Weights of a small segmentation model.
Model: 3.17M parameters, 64-pixel images, encoder norm batchnorm, encoder activation relu6, decoder norm batchnorm, decoder activation relu.
Rows from block 3 of the encoder, named by matrix and row number. Rows with one number belong to one channel. Each number is 200 + 40 x the weight over its row's rms, rounded and kept within 0 to 999. All counts start at 0.
# convs0: expand pointwise conv (encoder.blocks.3.convs.0.weight, 192x32x1x1), inputs 0-31
# convs1: depthwise 3x3 conv, stride 2 (encoder.blocks.3.convs.1.weight, 192x1x3x3), a 3x3 kernel
# convs2: project pointwise conv (encoder.blocks.3.convs.2.weight, 48x192x1x1, transposed), outputs 0-47
convs0.36,215,178,159,183,234,191,134,185,205,223,250,215,167,207,150,231,232,222,280,186,114,143,190,169,185,259,135,173,168,227,134,184
convs1.36,200,164,151,215,261,257,148,183,221
convs2.36,164,220,146,145,173,230,149,224,179,224,150,227,163,138,194,144,199,132,292,193,204,238,211,266,194,156,180,127,208,204,184,150,204,228,187,155,215,181,227,202,220,157,310,210,166,227,174,166
convs0.37,165,181,214,175,156,205,223,150,222,172,242,215,167,255,194,212,199,236,305,293,268,144,201,255,194,185,181,212,191,221,173,250
convs1.37,220,223,166,240,236,119,242,171,182
convs2.37,184,275,221,235,140,233,252,189,183,183,264,169,250,235,181,106,192,153,193,161,157,198,214,199,151,225,236,187,264,213,195,266,181,167,142,225,185,148,246,165,195,269,137,146,209,197,216,176
convs0.38,290,233,253,202,174,161,245,284,218,147,191,170,184,154,256,238,219,181,199,249,232,209,218,209,281,219,218,216,203,139,174,213
convs1.38,185,211,216,222,237,271,200,149,134
convs2.38,193,196,187,172,222,173,281,245,222,179,221,240,167,217,226,174,260,146,183,214,212,215,233,145,196,214,275,218,226,163,229,117,172,215,257,141,210,195,251,226,248,137,144,170,162,266,134,229
convs0.39,259,120,179,220,185,148,259,233,181,156,207,175,191,147,208,167,231,169,239,204,233,241,162,226,201,236,108,253,224,176,187,138
convs1.39,216,195,174,171,125,135,206,163,163
convs2.39,220,181,242,171,219,122,118,192,233,237,195,147,172,234,288,194,200,200,227,154,214,137,185,185,212,256,172,161,193,179,195,241,207,211,120,200,236,213,174,140,122,150,247,223,138,173,223,163
convs0.40,272,228,214,211,246,255,256,240,238,217,221,189,171,244,197,223,226,218,171,148,201,156,233,180,213,189,161,221,171,67,198,228
convs1.40,213,257,265,160,132,179,199,190,200
convs2.40,214,248,169,235,231,176,179,183,127,181,156,216,240,212,204,266,169,188,180,236,166,283,178,258,178,167,188,255,131,260,190,195,244,180,206,206,234,256,270,123,219,208,272,231,236,189,151,180
convs0.41,228,205,271,118,260,205,250,171,168,113,209,188,219,247,213,166,163,236,202,240,206,205,180,174,241,137,162,233,163,181,178,144
convs1.41,222,260,188,242,196,130,221,149,178
convs2.41,115,263,268,241,209,213,189,161,186,195,248,213,197,277,169,190,185,153,264,108,197,228,217,261,236,188,163,200,224,103,168,159,238,220,186,216,184,190,203,174,245,212,193,195,275,187,221,175
convs0.42,168,242,172,266,197,209,176,172,153,252,192,209,171,200,138,208,254,243,211,200,122,166,209,205,151,298,189,208,140,206,149,166
convs1.42,182,200,210,172,151,178,134,144,147
convs2.42,227,231,214,221,212,201,230,165,111,171,241,197,250,201,224,184,141,272,188,198,265,180,146,256,157,264,200,173,162,236,166,256,218,182,226,233,199,268,160,225,117,132,212,200,251,203,225,171
convs0.43,165,128,316,169,140,243,211,224,204,213,199,209,214,159,147,191,192,151,192,198,191,217,167,280,184,196,148,168,148,196,160,182
convs1.43,242,225,215,260,278,233,180,175,193
convs2.43,248,193,278,235,251,133,253,222,190,210,150,263,218,195,214,284,179,191,215,174,215,210,212,279,197,201,194,170,137,192,250,215,198,226,246,203,163,188,249,156,121,207,214,219,238,134,249,147
convs0.44,154,263,195,242,212,185,233,227,237,209,158,224,185,174,143,199,165,199,131,274,187,216,262,194,311,247,216,180,234,179,191,176
convs1.44,170,166,185,147,133,146,241,206,215
convs2.44,217,224,192,184,184,176,170,220,202,161,189,211,212,199,175,209,163,242,226,230,347,211,217,193,167,148,145,186,161,249,187,140,141,216,164,137,170,207,207,148,236,148,276,258,185,211,247,231
convs0.45,237,190,265,225,233,213,249,264,178,195,282,236,297,249,189,185,261,193,202,207,147,245,178,183,153,240,228,208,157,190,218,194
convs1.45,179,198,190,190,164,173,187,262,288
convs2.45,227,113,171,190,216,223,194,235,187,177,224,114,228,186,223,225,213,205,221,238,222,226,227,114,217,233,155,199,252,202,222,182,126,273,211,297,186,257,203,198,176,223,176,203,291,149,199,212
convs0.46,165,164,179,183,139,242,257,139,234,162,220,197,231,270,205,131,215,193,131,197,123,165,189,189,225,243,172,159,185,236,146,208
convs1.46,169,188,159,145,144,161,154,160,189
convs2.46,155,245,192,183,209,296,148,151,241,154,239,148,208,215,224,178,244,207,190,246,187,151,165,131,165,200,201,218,285,228,218,238,160,168,128,167,183,250,114,191,209,177,168,150,167,210,206,194
convs0.47,218,185,246,196,182,206,198,262,188,207,179,279,232,212,179,172,206,236,131,156,129,213,231,174,152,260,222,243,133,119,212,175
convs1.47,192,181,193,238,258,241,166,135,155
convs2.47,265,213,160,212,252,252,164,269,181,269,230,285,211,257,206,240,222,160,162,169,220,175,130,206,152,220,177,173,150,186,142,198,191,192,263,209,161,229,271,196,244,194,197,182,154,236,151,168
convs0.48,142,245,238,217,219,128,184,181,265,278,226,232,163,232,228,202,241,230,249,202,199,235,262,168,122,166,156,184,172,204,172,181
convs1.48,203,219,204,234,272,201,199,283,230
convs2.48,205,182,154,189,144,169,228,187,265,171,211,208,282,171,253,174,183,209,202,211,186,231,177,216,176,199,220,247,205,151,221,165,69,251,163,232,195,199,227,141,235,193,190,256,154,195,291,161
convs0.49,178,200,216,203,196,219,243,260,272,162,207,197,141,241,115,206,286,205,213,190,151,271,187,244,258,183,198,188,177,173,169,151
convs1.49,207,231,217,209,280,278,183,212,211
convs2.49,158,239,142,125,167,197,260,247,189,202,259,235,204,150,142,208,194,153,172,245,208,117,176,135,200,153,235,159,211,196,241,167,167,162,218,274,155,179,204,188,221,147,229,143,231,176,245,216
convs0.50,207,124,188,216,203,231,208,201,281,144,188,225,196,276,208,137,199,159,231,171,224,196,217,193,205,182,236,92,261,187,197,248
convs1.50,190,234,221,222,287,262,186,220,212
convs2.50,231,168,267,231,236,226,202,189,189,175,259,223,268,177,223,153,183,227,120,194,235,216,313,209,226,216,214,215,112,175,211,259,245,176,203,297,180,181,185,182,165,198,216,190,238,181,207,149
convs0.51,210,140,196,187,219,233,257,144,170,179,242,151,169,213,133,197,251,167,199,214,152,214,202,187,178,255,253,159,141,166,121,255
convs1.51,192,211,216,187,176,220,186,219,311
convs2.51,210,173,175,182,158,215,163,251,201,231,164,113,212,148,190,227,287,196,161,166,227,211,177,155,155,165,238,182,223,228,268,104,189,200,201,193,212,220,193,240,191,226,177,233,300,189,172,120
convs0.52,193,159,196,194,223,218,185,193,170,222,204,193,210,166,218,248,132,239,154,222,181,231,147,218,316,140,183,275,193,222,203,121
convs1.52,213,222,207,242,287,248,223,233,221
convs2.52,209,199,246,178,193,195,198,238,102,227,168,180,181,219,197,206,150,110,197,207,173,167,217,182,262,258,176,233,173,211,290,234,164,137,201,201,105,209,179,237,159,176,140,201,273,203,188,220
convs0.53,228,230,177,192,174,158,172,103,195,132,234,169,215,138,218,227,153,132,247,210,191,261,127,272,176,196,188,190,205,201,205,188
convs1.53,213,227,235,177,164,186,161,131,136
convs2.53,178,175,229,174,222,130,186,210,174,244,179,150,186,136,246,254,250,178,250,246,115,258,240,226,260,218,205,211,214,159,197,222,123,187,222,213,137,144,143,262,184,161,150,231,212,214,219,201
convs0.54,277,138,210,145,225,150,285,233,166,203,156,196,194,160,170,165,228,204,163,208,157,258,232,217,213,226,257,220,224,229,146,150
convs1.54,212,212,212,216,230,223,216,284,270
convs2.54,200,204,91,169,299,254,223,159,190,172,176,238,183,136,244,219,183,184,217,123,218,179,196,201,213,227,169,195,255,242,181,121,216,163,159,230,216,222,206,217,201,231,184,196,268,243,267,238
convs0.55,230,162,247,143,272,188,203,73,166,177,158,231,198,141,199,204,184,221,206,170,235,168,216,249,137,208,202,244,213,229,223,191
convs1.55,192,193,209,231,232,181,260,279,244
convs2.55,171,193,255,181,223,222,177,174,238,148,227,205,188,177,232,222,201,177,268,220,237,245,228,274,171,144,256,111,224,254,237,207,127,220,218,228,261,216,198,221,233,221,145,92,185,193,204,223
convs0.56,179,205,134,196,173,191,132,259,242,217,148,199,172,212,216,128,212,213,120,215,190,136,189,223,140,250,156,135,173,160,195,209
convs1.56,207,212,211,221,298,262,197,212,212
convs2.56,207,176,258,200,147,157,113,211,186,181,117,175,216,193,224,152,138,229,212,187,147,209,221,189,282,199,224,185,109,123,193,231,225,237,220,143,168,175,257,194,213,215,223,217,244,192,212,264
convs0.57,189,237,168,236,206,200,204,230,183,232,200,209,239,154,115,222,245,123,99,164,192,202,207,131,209,158,152,180,159,151,218,181
convs1.57,182,251,167,156,263,174,219,152,234
convs2.57,207,322,195,256,149,159,265,155,205,172,201,195,218,218,130,122,202,182,234,163,142,213,197,146,162,202,251,189,272,209,176,235,221,178,188,272,199,211,232,170,208,236,149,154,212,186,184,206
convs0.58,205,227,245,168,213,212,196,248,228,177,196,161,166,177,229,114,215,208,132,121,183,209,228,238,107,187,165,145,166,139,179,208
convs1.58,160,140,119,180,172,177,218,205,180
convs2.58,184,134,228,97,204,159,123,155,243,247,217,202,214,257,251,166,217,230,203,164,221,240,203,212,196,270,157,197,227,274,151,183,167,210,240,201,238,210,149,267,260,185,191,242,173,236,206,210
convs0.59,182,204,183,226,221,240,185,82,202,226,200,175,123,186,144,202,199,183,145,215,144,236,212,189,157,194,120,242,188,180,162,253
convs1.59,205,212,183,193,188,195,273,290,217
convs2.59,190,184,239,163,205,206,255,147,293,179,188,207,205,214,165,192,244,289,158,249,190,281,275,166,226,134,210,234,206,197,281,204,181,229,172,157,257,138,207,156,198,222,210,201,166,213,230,175
convs0.60,187,141,179,131,158,218,190,194,179,192,180,187,228,246,174,184,182,246,330,235,239,201,261,204,215,243,155,161,252,212,187,226
convs1.60,196,202,192,177,242,157,126,266,218
convs2.60,212,263,167,232,205,159,203,152,230,180,209,158,260,151,188,180,171,216,287,173,92,219,196,135,173,197,251,151,303,193,224,219,200,188,161,213,224,164,209,172,217,190,118,165,185,204,196,231
convs0.61,280,179,171,161,195,187,159,202,190,254,241,242,123,280,119,161,195,153,198,207,163,201,224,161,181,212,211,183,198,178,177,277
convs1.61,216,216,192,242,279,205,230,253,245
convs2.61,227,224,173,212,207,203,210,230,182,286,195,275,153,252,234,229,198,171,173,217,217,234,264,223,174,102,268,146,217,142,214,228,182,262,189,252,245,169,171,256,132,219,183,181,219,160,173,176
convs0.62,175,165,175,216,91,154,258,218,204,181,186,155,263,192,249,238,218,206,239,301,194,210,228,142,209,216,215,213,216,249,195,223
convs1.62,203,171,165,225,269,280,181,194,213
convs2.62,230,223,250,187,238,126,198,219,162,178,190,211,231,221,254,221,232,241,218,243,178,216,128,228,244,207,170,176,181,268,287,191,217,302,277,156,205,210,232,188,172,146,179,180,167,200,272,180
convs0.63,203,166,176,192,242,137,194,126,205,203,196,198,195,186,157,208,196,290,144,225,166,192,108,274,237,176,131,235,186,181,176,201
convs1.63,199,243,221,188,280,232,214,236,255
convs2.63,130,247,260,142,143,255,115,243,245,155,257,190,250,158,178,178,229,160,134,195,122,191,188,192,210,216,183,261,182,189,246,215,190,195,192,177,145,148,178,220,201,241,226,182,208,214,163,252
convs0.64,204,178,137,231,146,177,192,196,181,208,222,222,197,225,101,210,205,272,252,79,202,166,197,193,212,164,191,229,212,166,176,249
convs1.64,170,138,186,205,289,234,204,206,181
convs2.64,265,198,155,231,254,199,158,222,236,274,163,183,220,182,99,129,174,194,186,130,234,231,254,246,284,167,190,204,170,219,164,198,186,233,176,215,182,227,238,215,263,227,262,173,244,216,195,203
convs0.65,153,168,137,180,209,199,164,218,189,115,141,113,256,232,145,180,224,227,238,273,161,191,194,176,209,203,149,191,206,175,235,233
convs1.65,236,193,166,267,203,125,224,230,183
convs2.65,185,215,187,172,142,198,190,185,138,147,230,93,298,236,231,226,215,157,188,211,194,195,213,223,174,181,216,182,243,255,185,197,217,218,210,228,138,147,227,122,180,260,180,117,244,241,203,219
convs0.66,218,198,174,148,167,173,147,161,195,165,225,137,180,121,201,208,238,190,195,183,150,184,169,263,259,176,196,206,233,275,191,110
convs1.66,218,213,204,226,305,234,208,230,202
convs2.66,234,237,147,226,224,181,165,182,200,222,164,147,279,231,179,188,246,209,103,141,219,240,187,181,189,221,153,240,244,256,293,138,218,180,188,165,152,177,197,221,159,253,184,189,142,159,214,170
convs0.67,197,146,182,208,175,146,227,133,217,210,176,202,108,255,174,180,194,203,164,227,222,179,218,86,188,179,156,232,274,200,212,196
convs1.67,192,215,207,197,152,177,216,295,244
convs2.67,294,211,221,200,206,238,202,220,260,184,175,199,217,132,227,268,244,252,243,203,240,183,242,216,176,201,260,204,216,180,319,230,154,197,225,143,230,176,182,187,234,115,200,232,194,169,195,248
convs0.68,246,198,107,183,214,213,185,158,215,112,260,175,291,164,197,206,171,172,218,219,159,174,197,202,230,216,235,165,241,238,133,189
convs1.68,194,193,158,213,174,93,212,204,192
convs2.68,171,179,259,198,198,111,207,197,208,208,250,162,172,151,209,256,226,214,154,256,220,142,195,222,179,219,203,171,177,180,149,238,250,186,163,251,165,150,207,69,148,126,185,193,184,186,190,207
convs0.69,200,174,201,159,230,274,202,212,207,261,199,234,238,194,270,220,171,172,191,198,286,288,273,222,178,217,163,181,171,215,246,245
convs1.69,214,195,220,206,301,246,197,237,206
convs2.69,142,231,152,176,215,209,224,197,164,208,251,146,217,146,327,230,190,202,195,193,199,162,186,207,172,183,178,295,219,187,206,248,216,211,132,209,196,238,208,186,204,212,151,192,187,264,141,106
convs0.70,199,226,223,190,238,288,222,170,202,215,157,154,177,244,194,193,149,188,161,181,204,298,253,177,196,233,215,218,235,142,286,238
convs1.70,189,190,187,196,177,181,215,279,281
convs2.70,244,195,176,151,183,177,198,189,208,233,194,180,180,141,175,187,199,299,210,272,247,237,276,244,277,246,154,187,211,186,244,299,159,220,138,221,192,177,235,172,242,225,245,168,231,221,205,205
convs0.71,215,188,189,224,181,176,197,148,238,200,202,179,174,229,145,198,191,316,123,253,128,191,156,148,199,227,142,183,164,224,236,180
convs1.71,227,234,222,235,281,242,216,247,204
convs2.71,178,239,179,128,148,224,198,219,248,228,158,190,212,188,164,232,270,179,187,215,132,265,217,218,266,217,161,176,198,211,211,153,162,207,146,204,140,231,220,212,187,264,145,174,127,254,111,205
convs0.72,205,229,158,125,254,198,219,163,127,173,272,160,240,173,242,187,193,202,155,262,192,167,222,240,229,240,155,140,167,250,205,174
convs1.72,186,99,165,196,190,155,181,214,203
convs2.72,152,210,212,216,257,149,246,191,144,207,259,194,204,231,234,230,220,262,182,289,230,146,267,190,134,204,215,229,210,210,271,219,176,159,204,201,187,192,171,148,136,142,156,155,243,175,234,144
convs0.73,232,187,184,208,131,163,178,270,266,239,152,213,208,126,160,176,167,274,222,128,197,176,264,212,188,192,198,251,173,237,189,201
convs1.73,183,174,206,203,232,222,246,299,210
convs2.73,219,223,185,240,181,254,183,160,292,264,232,187,169,181,277,184,157,116,243,198,127,222,269,219,260,222,177,248,177,241,186,181,200,165,223,160,190,204,199,162,221,233,208,236,244,257,236,244
convs0.74,225,154,134,119,169,213,244,211,138,144,212,208,213,210,225,169,216,218,207,276,232,178,223,176,152,238,168,159,153,285,180,218
convs1.74,197,139,164,216,137,148,233,234,211
convs2.74,184,183,222,194,189,223,244,171,183,243,219,118,193,184,275,230,263,168,157,238,175,171,201,172,166,131,163,152,282,218,240,227,207,209,250,232,150,153,223,163,172,191,133,244,169,245,217,277
convs0.75,148,251,242,212,211,255,200,141,277,259,155,238,182,263,204,229,177,231,174,210,190,260,250,147,164,188,134,185,187,156,190,202
convs1.75,208,203,227,213,267,292,206,189,216
convs2.75,202,233,254,199,174,158,223,132,254,255,225,154,170,178,259,288,193,215,204,174,184,161,144,211,191,168,165,178,237,178,141,212,154,190,79,238,156,213,179,163,179,165,216,204,151,212,148,214
convs0.76,155,217,183,207,248,158,196,215,194,160,192,230,139,224,182,149,175,217,169,156,187,185,207,162,203,181,230,227,233,183,78,302
convs1.76,194,232,208,255,217,231,149,152,137
convs2.76,235,213,168,220,238,205,166,157,173,271,199,205,210,222,255,172,219,163,238,203,196,171,217,221,231,178,186,254,211,136,206,215,189,251,268,290,136,242,169,271,199,212,272,208,276,128,156,207
convs0.77,208,113,225,112,222,197,294,215,174,147,221,227,190,187,215,219,149,267,201,204,206,214,207,219,219,135,255,197,213,247,210,248
convs1.77,181,167,164,146,126,160,188,184,164
convs2.77,157,98,174,104,156,227,199,169,202,230,252,251,236,135,229,266,212,155,123,208,207,153,189,206,235,195,154,183,225,199,176,276,165,203,201,188,166,198,174,196,187,258,228,202,147,175,209,156
convs0.78,198,143,221,166,205,156,177,192,222,133,106,202,232,198,201,147,223,192,258,169,226,181,254,169,300,253,203,216,158,175,218,224
convs1.78,151,192,237,125,204,253,161,223,209
convs2.78,105,269,215,229,170,183,274,212,197,195,241,222,178,220,207,136,168,197,220,129,183,163,258,181,208,190,255,210,249,225,190,223,118,184,167,186,200,151,164,185,210,250,164,127,151,146,149,197
convs0.79,161,188,190,167,226,227,265,227,180,208,201,161,246,212,181,236,246,120,222,241,254,219,227,143,178,216,259,176,188,206,163,309
convs1.79,172,140,144,214,222,213,227,236,264
convs2.79,230,185,202,227,273,166,254,210,178,184,166,159,225,268,303,215,232,209,268,221,232,208,142,206,194,189,181,200,182,216,240,229,194,261,260,187,118,221,204,210,151,184,203,249,288,254,212,229
convs0.80,245,268,243,183,256,241,169,236,192,161,224,156,185,260,158,213,153,177,210,196,122,213,203,192,157,186,166,219,140,116,186,153
convs1.80,164,148,184,231,274,254,206,188,173
convs2.80,190,211,234,255,166,266,138,262,158,192,219,177,173,164,219,248,239,129,247,208,226,193,251,179,179,252,140,199,204,132,181,215,183,186,272,217,203,257,267,195,271,139,208,198,147,191,164,180
convs0.81,216,293,224,184,252,232,138,233,209,181,273,171,160,159,248,151,166,170,220,206,182,190,138,191,159,139,146,163,184,192,166,187
convs1.81,192,199,203,192,165,199,236,289,261
convs2.81,242,177,182,223,213,188,204,246,196,182,201,269,161,182,148,163,169,184,142,249,226,152,215,162,213,334,197,221,212,220,219,176,235,189,101,224,249,244,236,149,145,180,169,232,191,247,177,184
convs0.82,201,268,268,257,159,219,226,170,187,198,241,264,228,217,230,265,163,317,233,217,199,208,243,217,188,157,177,173,189,190,172,192
convs1.82,259,239,200,228,166,115,213,199,193
convs2.82,139,207,235,281,208,166,216,256,174,175,252,219,189,151,215,139,189,172,207,126,163,229,221,200,240,141,191,196,160,122,232,170,262,241,204,201,218,245,150,224,247,205,144,167,165,231,207,120
convs0.83,239,271,222,197,226,211,195,156,262,170,219,182,215,199,229,241,200,167,268,171,233,241,232,293,206,200,252,196,165,139,146,261
convs1.83,195,157,191,216,256,235,196,281,236
convs2.83,195,171,248,140,186,198,172,213,200,201,292,199,149,207,168,173,214,252,137,177,278,174,214,180,207,247,152,146,179,283,144,254,205,213,198,208,214,237,220,140,181,261,235,198,274,236,153,215
convs0.84,154,177,179,181,164,173,197,171,236,218,149,146,122,211,149,215,144,224,152,206,196,214,223,107,224,133,241,226,212,218,250,256
convs1.84,197,163,149,238,267,253,167,175,200
convs2.84,221,188,183,229,185,199,215,203,176,199,211,185,153,168,198,178,222,217,218,182,167,267,155,184,227,265,119,172,117,247,154,167,215,275,219,253,130,246,161,220,269,184,203,137,209,188,189,107
convs0.85,153,191,246,265,186,170,197,295,181,216,193,164,195,237,200,158,226,216,161,147,126,215,185,166,187,238,213,233,138,114,200,173
convs1.85,205,210,204,161,153,173,249,273,245
convs2.85,171,155,209,236,222,222,218,211,145,155,172,155,174,235,219,214,165,226,274,277,177,260,295,198,282,228,167,269,200,220,252,231,243,229,136,224,206,258,221,231,220,207,216,212,157,156,194,200
convs0.86,178,168,219,163,154,193,162,206,211,146,235,202,195,211,169,144,249,198,168,220,173,265,240,240,160,170,258,259,111,222,130,233
convs1.86,223,227,213,189,229,248,163,144,128
convs2.86,225,207,113,186,263,225,188,203,170,210,208,223,203,267,164,251,187,249,183,268,283,254,180,251,188,181,177,190,119,190,198,210,231,147,192,203,194,181,265,162,262,169,231,287,238,179,180,213
convs0.87,225,166,223,198,183,95,222,221,214,235,213,215,148,198,207,218,178,260,162,221,272,243,182,169,219,145,141,232,213,104,188,192
convs1.87,198,265,253,203,167,122,197,195,199
convs2.87,231,291,211,249,211,215,252,208,159,158,216,248,182,220,223,242,176,160,164,195,209,224,280,270,229,188,230,220,165,162,143,136,194,117,173,137,179,210,236,158,182,117,217,187,221,239,180,199
convs0.88,180,174,223,205,175,223,221,153,205,170,204,154,171,198,189,192,175,244,321,247,255,174,219,280,201,218,156,231,238,254,169,260
convs1.88,206,139,235,239,185,194,237,273,169
convs2.88,197,210,184,218,143,169,170,152,210,194,287,142,226,207,151,186,180,163,236,196,156,236,206,162,91,222,231,184,204,256,244,261,218,186,141,203,186,127,230,193,226,250,143,134,179,189,240,226
convs0.89,156,250,176,195,191,235,162,134,108,167,259,164,174,201,195,180,189,215,178,240,138,116,180,232,230,221,176,167,142,202,173,243
convs1.89,220,156,193,156,150,140,176,161,157
convs2.89,162,230,199,282,241,189,220,135,145,170,287,199,267,233,246,128,191,203,193,199,285,195,202,223,186,202,191,259,241,256,197,208,196,170,251,220,198,190,112,216,218,168,182,138,227,165,222,216
convs0.90,233,256,233,146,236,222,160,168,130,179,274,234,220,164,229,188,214,266,180,167,212,189,121,213,147,138,192,231,215,233,179,242
convs1.90,191,246,225,191,265,279,179,209,223
convs2.90,269,217,200,180,164,212,159,147,172,93,229,194,193,221,219,232,197,249,186,145,187,186,252,145,177,228,212,146,168,234,166,160,145,216,144,240,146,138,201,237,212,190,246,111,220,157,212,219
convs0.91,237,247,227,163,169,176,200,175,186,194,178,198,150,198,179,186,211,209,296,135,167,165,228,182,75,161,249,245,201,172,206,219
convs1.91,203,261,265,224,264,232,218,221,211
convs2.91,243,167,206,299,221,215,254,153,195,175,261,188,184,299,179,245,223,203,257,182,278,141,151,230,227,174,217,166,166,191,259,179,182,204,227,226,198,211,218,188,206,200,145,134,257,167,209,154
convs0.92,219,262,174,236,291,160,232,187,229,154,241,192,102,214,151,199,217,197,169,278,188,193,208,185,216,235,120,217,181,220,189,206
convs1.92,224,255,273,196,190,157,169,151,183
convs2.92,235,272,198,234,150,213,171,258,152,228,196,249,190,217,256,281,195,121,195,152,223,174,178,175,149,228,227,200,194,187,195,193,181,168,193,168,144,250,256,144,259,173,213,263,215,109,180,213
convs0.93,171,202,105,223,203,150,273,194,188,179,177,197,245,213,228,216,215,237,182,232,191,165,204,101,251,167,251,262,236,248,210,225
convs1.93,187,186,134,133,163,182,205,227,253
convs2.93,204,256,223,251,228,202,163,253,159,195,172,178,208,209,261,231,192,211,245,170,268,148,238,190,260,207,193,184,256,193,259,253,140,205,246,182,129,151,241,197,194,184,200,232,294,129,237,219
convs0.94,227,255,194,143,203,242,202,254,141,210,177,158,185,194,141,173,156,161,153,165,240,193,239,169,191,205,286,227,230,173,206,290
convs1.94,201,212,199,201,279,277,186,214,240
convs2.94,172,219,157,199,217,224,220,224,162,221,166,163,137,190,200,287,296,184,210,157,164,196,231,212,227,237,195,207,162,280,144,213,251,259,182,243,237,145,233,219,187,199,174,132,214,295,200,204
convs0.95,169,170,183,231,135,117,139,214,267,216,185,252,146,185,171,226,147,188,217,156,218,205,234,151,165,155,142,226,194,156,211,247
convs1.95,207,194,219,126,122,203,193,235,233
convs2.95,130,218,217,214,227,257,197,221,254,209,202,228,160,185,197,201,169,216,219,127,220,234,213,211,194,119,191,235,209,168,230,220,302,180,182,161,282,147,279,237,270,183,152,211,191,260,199,230
convs0.96,199,183,208,176,193,229,212,215,244,198,161,161,122,165,235,246,113,156,182,193,235,201,284,154,270,159,249,149,171,215,221,208
convs1.96,244,264,229,155,148,151,194,203,221
convs2.96,254,205,239,211,221,227,190,221,183,186,117,296,149,209,122,136,228,184,225,180,198,138,199,255,200,132,240,261,245,146,167,175,193,157,165,178,185,158,200,147,246,190,218,155,195,153,211,221
convs0.97,265,187,216,177,228,269,252,151,113,187,228,195,261,171,220,206,209,224,109,204,179,154,241,212,209,221,221,190,211,263,145,218
convs1.97,207,166,166,152,148,123,194,169,210
convs2.97,217,176,219,196,230,141,254,181,164,172,231,230,208,205,226,225,221,222,160,255,228,154,259,249,166,187,106,215,234,248,189,232,144,147,212,253,225,262,141,147,194,228,211,203,176,152,273,135
convs0.98,232,164,176,143,264,218,138,205,205,149,220,250,134,156,175,175,158,160,165,243,162,216,244,132,207,206,171,216,191,262,141,219
convs1.98,217,203,189,203,259,215,212,282,259
convs2.98,191,246,197,173,147,261,220,95,206,159,181,235,172,179,206,143,165,208,194,168,236,231,239,212,260,208,292,134,230,224,197,201,176,185,210,269,195,159,229,248,206,197,138,146,212,175,167,269
convs0.99,218,174,198,218,234,173,195,188,154,135,184,184,245,144,265,291,179,169,204,257,141,240,132,226,219,158,203,254,211,256,206,199
convs1.99,235,197,173,176,174,139,185,174,119
convs2.99,120,201,142,187,168,232,196,233,164,258,251,209,210,190,169,210,236,210,173,231,110,174,230,190,267,165,228,169,162,144,215,237,161,130,126,234,184,201,268,198,167,233,153,237,262,230,201,205
convs0.100,207,178,161,161,191,113,167,227,210,208,236,235,207,171,271,263,169,207,193,213,196,151,207,155,184,92,205,196,260,206,168,257
convs1.100,180,190,174,171,121,162,204,161,144
convs2.100,221,189,184,141,177,220,189,230,208,236,166,297,143,222,255,245,236,134,189,175,189,245,240,201,180,169,223,123,195,204,258,214,143,247,155,176,230,215,279,186,182,264,198,254,152,214,152,226
convs0.101,218,201,251,170,186,245,216,154,221,197,227,198,237,176,231,261,123,151,175,259,243,224,224,262,195,166,224,159,162,234,291,240
convs1.101,202,219,220,227,301,243,212,176,188
convs2.101,154,170,246,293,216,216,193,145,168,205,207,137,217,183,285,247,182,198,133,197,262,190,241,173,221,179,226,230,198,280,243,247,202,164,250,195,160,217,188,263,206,217,168,230,214,217,207,111
convs0.102,244,194,224,243,174,208,242,228,262,169,248,176,143,258,136,159,227,190,185,189,171,274,156,171,232,194,189,211,187,179,215,95
convs1.102,200,201,204,218,245,239,243,274,257
convs2.102,199,212,223,136,202,290,179,186,182,165,253,197,213,117,153,206,256,222,197,283,172,176,263,150,266,159,234,175,171,251,229,162,181,172,139,228,197,211,180,194,210,261,183,223,210,140,250,225
convs0.103,215,153,195,177,187,284,154,238,298,201,178,189,155,163,185,243,134,190,167,184,201,217,271,156,196,194,275,181,162,191,231,202
convs1.103,189,196,225,236,266,242,166,150,150
convs2.103,197,181,142,249,203,258,210,195,136,150,241,222,184,172,234,183,265,123,185,143,137,185,212,144,214,224,99,206,208,216,179,136,237,225,186,227,137,256,199,175,211,209,215,163,229,192,157,137
convs0.104,202,250,195,164,194,231,174,219,227,188,209,195,281,174,182,206,124,237,148,227,195,194,113,270,233,182,169,175,234,234,289,180
convs1.104,160,148,150,187,203,213,240,264,240
convs2.104,182,236,170,230,236,231,277,183,177,221,138,167,245,232,221,227,252,148,276,200,217,166,110,259,173,242,219,170,205,156,182,182,159,229,249,171,190,167,297,183,179,248,216,192,224,183,149,166